From a checkpoint of a small class-conditioned image diffusion model: 145000 training examples.
Rows from block 3, named by matrix and row number. Rows with one number belong to one attention dimension. Each number is 128 + 24 x the weight over its row's rms, rounded and kept within 0 to 255. All counts start at 0. Numbers have three digits each. After the name is the row's rms in percent of the matrix's.
# q: attention query (model.blocks.3.attn.q.weight, 192x192), inputs 0-95
# k: attention key (model.blocks.3.attn.k.weight, 192x192), inputs 0-95
q.87 118:140126150111140158181091134123106172122118107137138140115166142116142128130096160100132134120155168115124145116144122161135151102158105118087132167181141118135105136134137112148152133175149111130150141098118125088151120115074121163138134143132106119155152113120113153145149096145120098161
k.87 121:134140155122134130185096154127157150045107130104166133101096107123141095118098120099122122125140146143123113133139117143094110169118100126160081166132094087122124158134131131186104114148131117088122137100122092104131118126107138155117138120174133141136139109119100121131158156115114124156
q.88 127:148103146128129152170083141114119135128123101099068112117135126139160134131161124114138124116110147118121149098099151130094130171149122128142089175140163068138128106128174138140128146155131120108125127121117130117154117110181093134139123119138130121132076184138111156150150105117145113153
k.88 128:126129166123129123183096130089122148104121110153106092136103149105142113132106122128142132094140117118142118091103130144141160120151128146094088139138158073134112096112166129127087121156138121101111143132148130128153138120173145127117130114136137123093114173164125141116141119130128137134
q.89 108:100103120108127079109094121139136159133160155067136144172159145107094124135158165144135151143120119127118166106108146135144104094074154120139171125115145088146107116123120165146150093113105102165111134103122117166122175100110155117135132136121144167106111155132128120163110138131130149117
k.89 113:114133107106153135107110125115121162143090119126152153164153109179123164134164175181144135115156134139155163119094142112102159112064123120116166120139129064130129096175148105169159111138169125165101124148150121154104138144158142130114123147080145140138096123145173127162125133103146139111
q.90 127:126153134135153099155154137156139143140118152118151104144107131138110105093150128164129142126148145137116125157144124129146159147157101130200091156096093108110128152130120112134087108124144116106103154117129150091139125125064156114104140106153124083144171116111151112113146162143156118146
k.90 117:155139130148132101136115133171111154220112097098116081150090122147145126111133088108137128143139153134115113124122111112126104147132106113152123175135099081115118171152127139102115128140149113117117137117124138064146102127055122124101139085135099100160137109126120105103140156123162132176
q.91 119:155139106121132075132140096149140157137120152084139085160166168170106103082124117138119117122137109101127142156137120076123133121159133136127081129114099122117125145154122150155088099102162104145092160152070139149113137133108143119144115095177137106108143135149134123099102116110140165149
k.91 124:148113092143138129140107131181126163201118131083140089145146171115112079112120122156115154111132119088151115109166143087131138094138155102116095110164103150136117107134083155137144119095178106118112143159095151159120134145077137142129112115153146110140142129158151120070115144123168172164
q.92 113:120130147097150113144161103128128108108175135113133126116141129037136120163117182105103066113115174150147115130113131176104147104153114129114116112110151166111105107142107111143177143126092170137120137163108108140133140110147116135146128160102142140107071107146103129136109128137073088061
k.92 110:160142093094103116147127118117112089086166124105158118135126143125123134159128144133118132157091182128119149160137133094148082139130135152141170097132142141134132130145134108112157103105101111129149089144154123096150114117141110127118139149069122110139061064135099110134094135137123106108
q.93 114:132153079140145140117147156103146136134118145151121160117098132036123092136177167174130126159156115104138111176154134123153143147107101150141122132169129130132122149117082106108135100123127108145176093144154155150088151124140137166130140104093109145147112114121147141154162137114126165134
k.93 120:122138126150122124072149140106106142131103146108114149141116154154208144112136128148129082171147144156112155171116125131116154145095126120135167127156123089136116129119075113129138127157144137112163130133153083183099128127132124147103108114078116140105087061085151127148169116133116174134
q.94 120:123177107114080133205173104102122125145097167088160131146132149124127122140172153132106124104158133133097138133084143135172139113149138113150122160094134108118137117150129111123104109112088141121081140181128138116162142144132107126132117077155105106116183175151123116109087115128099120184
k.94 122:111131155104104146158134109140145172255094126101185136090106147169108116132172147157140127139123149136137121155111149110122113140167117144087112132120128126126131098148128117146153117132120137147128101136122137150147102111167122126126144089109100108105132145138129157102121127115129115168
q.95 131:140171132123151146150157133141129153125063122105087096099149159102106159111149111122128095107136132143131138118081142153141131130141095123080153183137119113143120146116090132150089088144150126071106120104104135157143143107161108108146128098056126094119136149112119151122118157137170120177
k.95 130:116135117094140140144154152135144139163069129119165089093087129123107159131062145137119077108140147141106125139100142153140128150121104106126095166134122112142127129156080099127093141134151125096086137147138160173133121136141112159117139112056123109131143150107104139131123092119101148157
q.96 111:137134141126130119146157133091106114156135130116128147105128131212167122147183130144118118107131129144096160146162109128137139126141134114125198128056098118114117137131099134136114134100097103128133123140140133106137158131106122113107122085140122112125084113126161130104114094120153119073
k.96 112:141120138117158114139157118126129078255153111142109173096098138169089135169130133140123196152134157121104093143116100141162107155116106168101102152121142129126111131127129095121184132141101118124134144143159123106144119145115145088144136105128136151166098145134122138091115141147106088083
q.97 100:121118125129147126112117125120138156116122096167133119091046130134132118117111125131128150121090103090113178107162139120125150101099114114110093119162116111134134153122135127093099124123118132127125135111178082111153171132124109108100143181112126124137115096097127109124171126109152125240
k.97 102:129157137125146111134142126115086146118116128160063104103109117171165105099171107141130123127119125142153146096138140131117107118117097142158209140146099115124125117170112087143100111142156123157161142116143122152139123118129109158140123096133152128112141125126146174149149124139135136137
q.98 101:120150110101109142130097158088164153121097106104075077121114163174170076107130134160147096098102140140106156149154111133115144134109144104131151138125116133142136153150147155119168130142106131130059127155142113136134155159114154099106116128129140095122111116124119147099137125140169174090
k.98 098:155120114111111165125150100147126114177110135098059096136118184167131116115131129145134129128138149121132154213097121134185138130096116125143130123123150144124123114141127101125176134117127121153130154152117103137154157172113127103115126085136149144087075130143131135092090066130083115097
q.99 091:138134104158075137116142146141100119118092148118111162155061122149133165101126166138136125135123129128155139156122118129129140143112159124138093181146124158120125139108121183112137098141080103177101119176130152121146164126133126124124138131123130137170074128102140101143129144135094158132
k.99 086:137126115119102151128178140126125114155095120137113112117126117172141112065161154147112108126137101135151157145095130117125103139108107111112167099093126153124148111099104137144111108109127131171128139121115139145165150136101148113108119156123160136120167101131121108149154098124141163099
q.100 102:123103169074141106069103111131144113133148100138061111089158103130154133133090094127112132116133128132112198114106143135159125148145115137130159117115123121143141154129149114101126123131119132116067118114123130087146124109112161120143136088139181173133168111110146150106104091121124127054
k.100 101:144128139097127129105117135111122128112139131128103158111100126075138117173066109141119124101134183126112144144117120150121101110133125132121050151083132116120131130121112112101097178156128148101058125103120136100138143117121157125094108175136148127104126107113121104111129111126130084117
q.101 092:157140152158156159166169117136137126125149100143144120124108107072135159129138129125124140121152126140123100132158140136110164098109124138134053133089136130128146150147144139103102114146122134098102117115132115121147102115136134129128148128122100137150141113110177079096185131091107109112
k.101 086:146083156118120082133138154152126137136149103158087108137097156137107140099109168083137159122113102142145103130091132138134096119138079129124136120142139135145135125126131138114122128106151123138097144135109101127134125093086078115136119149134121114097118076173138115137187161156173099136
q.102 109:118122143141150116148154159099127121137115118164138122144063108067082077107143157121134134096121153116128079136130141144130155122095136116121076139142117095127113115164085164116112156120110122102078136115124119108113134165128119130114115141090136090099129175157115159124129089144156102105
k.102 104:111111167133132114148119127109139123213152106151132138108179132165151150162156132117125061126127134117124112138164131176120112128131159155098092153077089092135124130136149149085119100144133109093086129139091132115156132136104146109127108221126115139112125164144127124123134163132107131120
q.103 098:134119131157111142116131125145154117123084123105096118096100132173119150134058121149134123123140094112104117125129137108110131170122138140147144098093136120109129112142116095118157157123143104127114142137142150122111143133095135137112126114134109111107094160123111160143119181131072167103
k.103 089:106115118126175177156136111109086112129040134137113154115142150151139112113127136134141116115142123120102130139117133158120144129120129136138086100131131108099124120130113159094167148123167153120107140128138148149128185108131088107104141146144078138131124151118148136089093131126134111104
q.104 095:139163163114130141178116123161084101122101124111121108156140176076081130145126139127146124104145109109135157121177144117129130113116116171133160100129118124140091104113111101104118117138151138110104159135141123073159143123160122126122128130144134158126119139132141140120132103131099101103
k.104 095:132079158126159153116144120096117121107109127130109163128163155155116113181123183124113092123141129149111167115102136136154133124139106162176121116121099141132121120120134149070095112117140125091137119106118119085169128123113140121068148193102137119114146110157094127100091095109135117145
q.105 094:113167165121098139147099150096148135108128125111026142090070139080147171068141135095130151119119134099115137140146121148135156120157127119128125136112153104154158164132120173087119105160134146133082119130117113098129136112163109107152153138137142144125105121114157120148156179112161132089
k.105 100:164123181123074129150131153097115078136129100119030142127126155154170084087104113117144126101137139113182175158147146140144110092154111117115160140090112094112121141141129100098114127148138132117064122104103134086126122087113129134102110160133131142105108095123097122131132126138170119107
q.106 095:132132152118143114135162102110131111126107124133118129140096124077142160143106147118131155117126160156130133161143127127128072151143132111148121144132140136134132160115158109089206146138121106150133091134127141111130124142153188123152150127125140105118120158154115161113109122134141093205
k.106 091:107163109118109099123139110112126167106145101120134144130159112096170154145054126124123162133125152150100120118135107156085126144114153125143186155137103137125130147122114124111110122131108110132129121081130150125136069138110164104137154147132156123139148148109114145124144104121117133183
q.107 111:116162130136133126129166122136163119143119120126086105127121108169119088102148135121130121104143133121105118131137130130134162108112077128174070128123056078126153126130101143142043127104126114134110139147126179144133136144130130137119140165128110098129138160105134093144111128102117148150
k.107 119:123139130149119115124143130111125160255123106148131116141152100128163089116150138121124110127123096124123140107110141114142145125133130153131082133149108118133124115138121120119182121128133143165110133150128114106118149119158102142135121154091123107112131157154133116130101121143152163162
q.108 095:093095113157083125127113145105134108115167120123069145153092151118062095161095126102144141130154150139152149101167114157098127128134123122130185115140141151117122115128094119112138127090130152142170137114155080129107136122125155125161123136146113188103119194128118121156137152133128106118
k.108 096:126124095125138164130132114143153148047148148131104161129172126134107118119110091153128101181135162138117162121122127127173109134119156133138193065117104121136134116101123116135104129139105165150181139125130132126102127128143141106062085130121136136122110146131113128144061148103132097176
q.109 108:147119107078146157125104143120133132118136124107123162148174162156176169115075127079146118131183123113151149145132123144094125125138096111140131146128132087112112103157109132126130180168155096115156145126106156097149138106100091164110121096161124102131143095136144143165115132136153114101
k.109 108:106091162091149148178124127064136114094105115124119173128117105159133112115154115089109119102143140135120118111140152150150142173147115124128086173146171100135125116114111133146128128157106135113089138131135120088161131120148142121117137127149159099138130113162094143153153159142142129123
q.110 103:098164087105120136161118112172138177135101117086099127149166123156097106142106117122142090139132134145125161175114130134135105118135167123123175158123161141153113123114116128156135128096118130121173102154109151142141083119142123115156136097126150131157119141121116150114061131105133107114
k.110 101:131097095117125167145123129099170137108102144094170132129151132104101119136124149087150120129118147130136141149131121118144118186158106138124110136166123107149132166073118128111121118115104118109166143093162111129119110157138119146128128111124176129146071111116157144108082144150132154119
q.111 097:155107095121117103079154173124122117136080111133155141113151121123120126119186116129143132140119148117139139125101136159149138099105136139169093147157121152137132144124130144106133142121111098136098116127110075169100116112128087122111101142098100141124105096147131073123172113116133122117
k.111 090:121137152112155118110136111139154110227105142159166111169111115165157152131144137175124139062134130103086125128147139105107121095105144124133089104100135154131121123164127141131111101122118124151140139132099123158139149107105145125127144148136127137093149126100132133143137135120126112084
q.112 090:121160128131138130127140103131158110127111132081142117094169100127100110143115153103106140114146104094110152111177144178129143125126131132176150109139096151104134155115166145146169131145073131160080141134109136126134140157147139140141122120150142115141120122092177107162085160120127116140
k.112 091:137121111097132117139169147128109104166083155113143162130123131166115161132141162146156097112144122129120114165109171129134082145146134099152120132162141149134166126153134108150177153138094103184146152137126129184124141077116118129139150121136162115162146134162119134187075090128126146144
q.113 102:131102149138113160137152130111106115137094170135103130100119104087132130139074128120131081079139137126167137183120133182119080146167137095132150141120142146121150150104142163149158106132118124112118108139120149127112162155138141148144121096162124149137074112146146138137083138116095098100
k.113 092:130104108143113138150136134100139094115091155126144165111145102109108177119099168138134126102141150126157111127157109111128042122134148106120150126156130093126168139167136133101107128130113132133104115145135098104077129129119136171102140148154139137125105117116090109163088147157183118119
q.114 094:111113154124111137150167129104152106118118129126071161118154141117106130152108144109112125155145140148134147161140147136089101117124083144147192125120137149123120142158125148138157123148100137153166157153157150115124090111121149155145121096163112183112119168120100123179095100109097111075
k.114 101:143120138101153163129141126106138076085083135147119182102162144107115134144130138119136114160135143146102172161113145146146111149152139126122115120131130132119115131094123137168098112143096140102191113123126129139145117138154174134098142174101110086142109128110080116133100133127144131135
q.115 105:124145156141163113085129129154112133123149121153131114125125094179114170134130119131137121134125079134122123117125126118148122109116072119104063136114089098156130130140146163103090108146146150098132122097100118119158113128130139127112122122083125136128128109121141144116157140129081137192
k.115 109:147181134141132104092149141123131146152137119139146103103069081091155146097109114120145150126144052125144126081086131106087125149118079133122088135168126108148140136113147154105135135123186112107121105118157125154170140134118105134150119111150137075131151111125170138115164141118125134145
q.116 101:113125106158113127128136104171093113134111141094177180133158132088140109194112153163129151150155135129134144106126118132152123165110117140135122150110152125142102107091163145156091151118100133118140136133170094127133147124126152103132137148145118160139156140131105118119146124151095108093
k.116 107:138109149133129130131149112149107098139152131108113130136129167148098153160178196136117109103123148113092123140110107160123160114111112126149149141117130117125107132155087138200077118121110147136155142108113094115146120104125153100102108123155142131101081126117121062133110140136118127146
q.117 092:110139150082133147129132138118130190156071108120179125149108131119083121123115128108157124135134138153136114094136156184111163135104146137148098113121134082122096111098133139082084132112127141087083135144102102168123119133125095136125129124097145088110084195148168152091164128139103116091
k.117 092:107087150107162143155137132113136142214105131126191127140136152174075114149136150114129102144117115116110078133130153158175197135112133127141097135079157101121120147127106150119083155144135155125097147129119129109143153151115093120120156116139140167135129118130136109138101164135153104131
q.118 097:096095160109144140136125143162178102139137107155140129126131142119136115122122139107108198147124170144139143144131135113115120140150163138148170130117104142120125095130118166134148131123112091165111146108093152114115117115140179140148113136107129134142123138133132149110097118119145075149
k.118 096:107125094116112119170139110135125171083155117118166179096143171146120139155105139149132138156136134130111107137115133132136130138122134113084134148104140180139096132095124122093130103147100104132125139099138159146156110109095146083141146168111155152150163115127129143127097127140150126142
q.119 103:133149123164126107159152131133147127138104147111112102169128106152155090132143111150124109133159122116097159119126122128173129102107130127165116159094077129124115106128075109145105108094133126131095116106130117153146125115162088135121103139086105114132110147112125138096135147111117101102
k.119 101:121139112138133121154163128146101182255108154120136119112110134138108099163134109124137133109144142085128148121129150114139154167095119097120108103155119167135127109154114150093145140137131123143100121125134149154135155118135120148147132116129126105136117122162144118103124146119153140122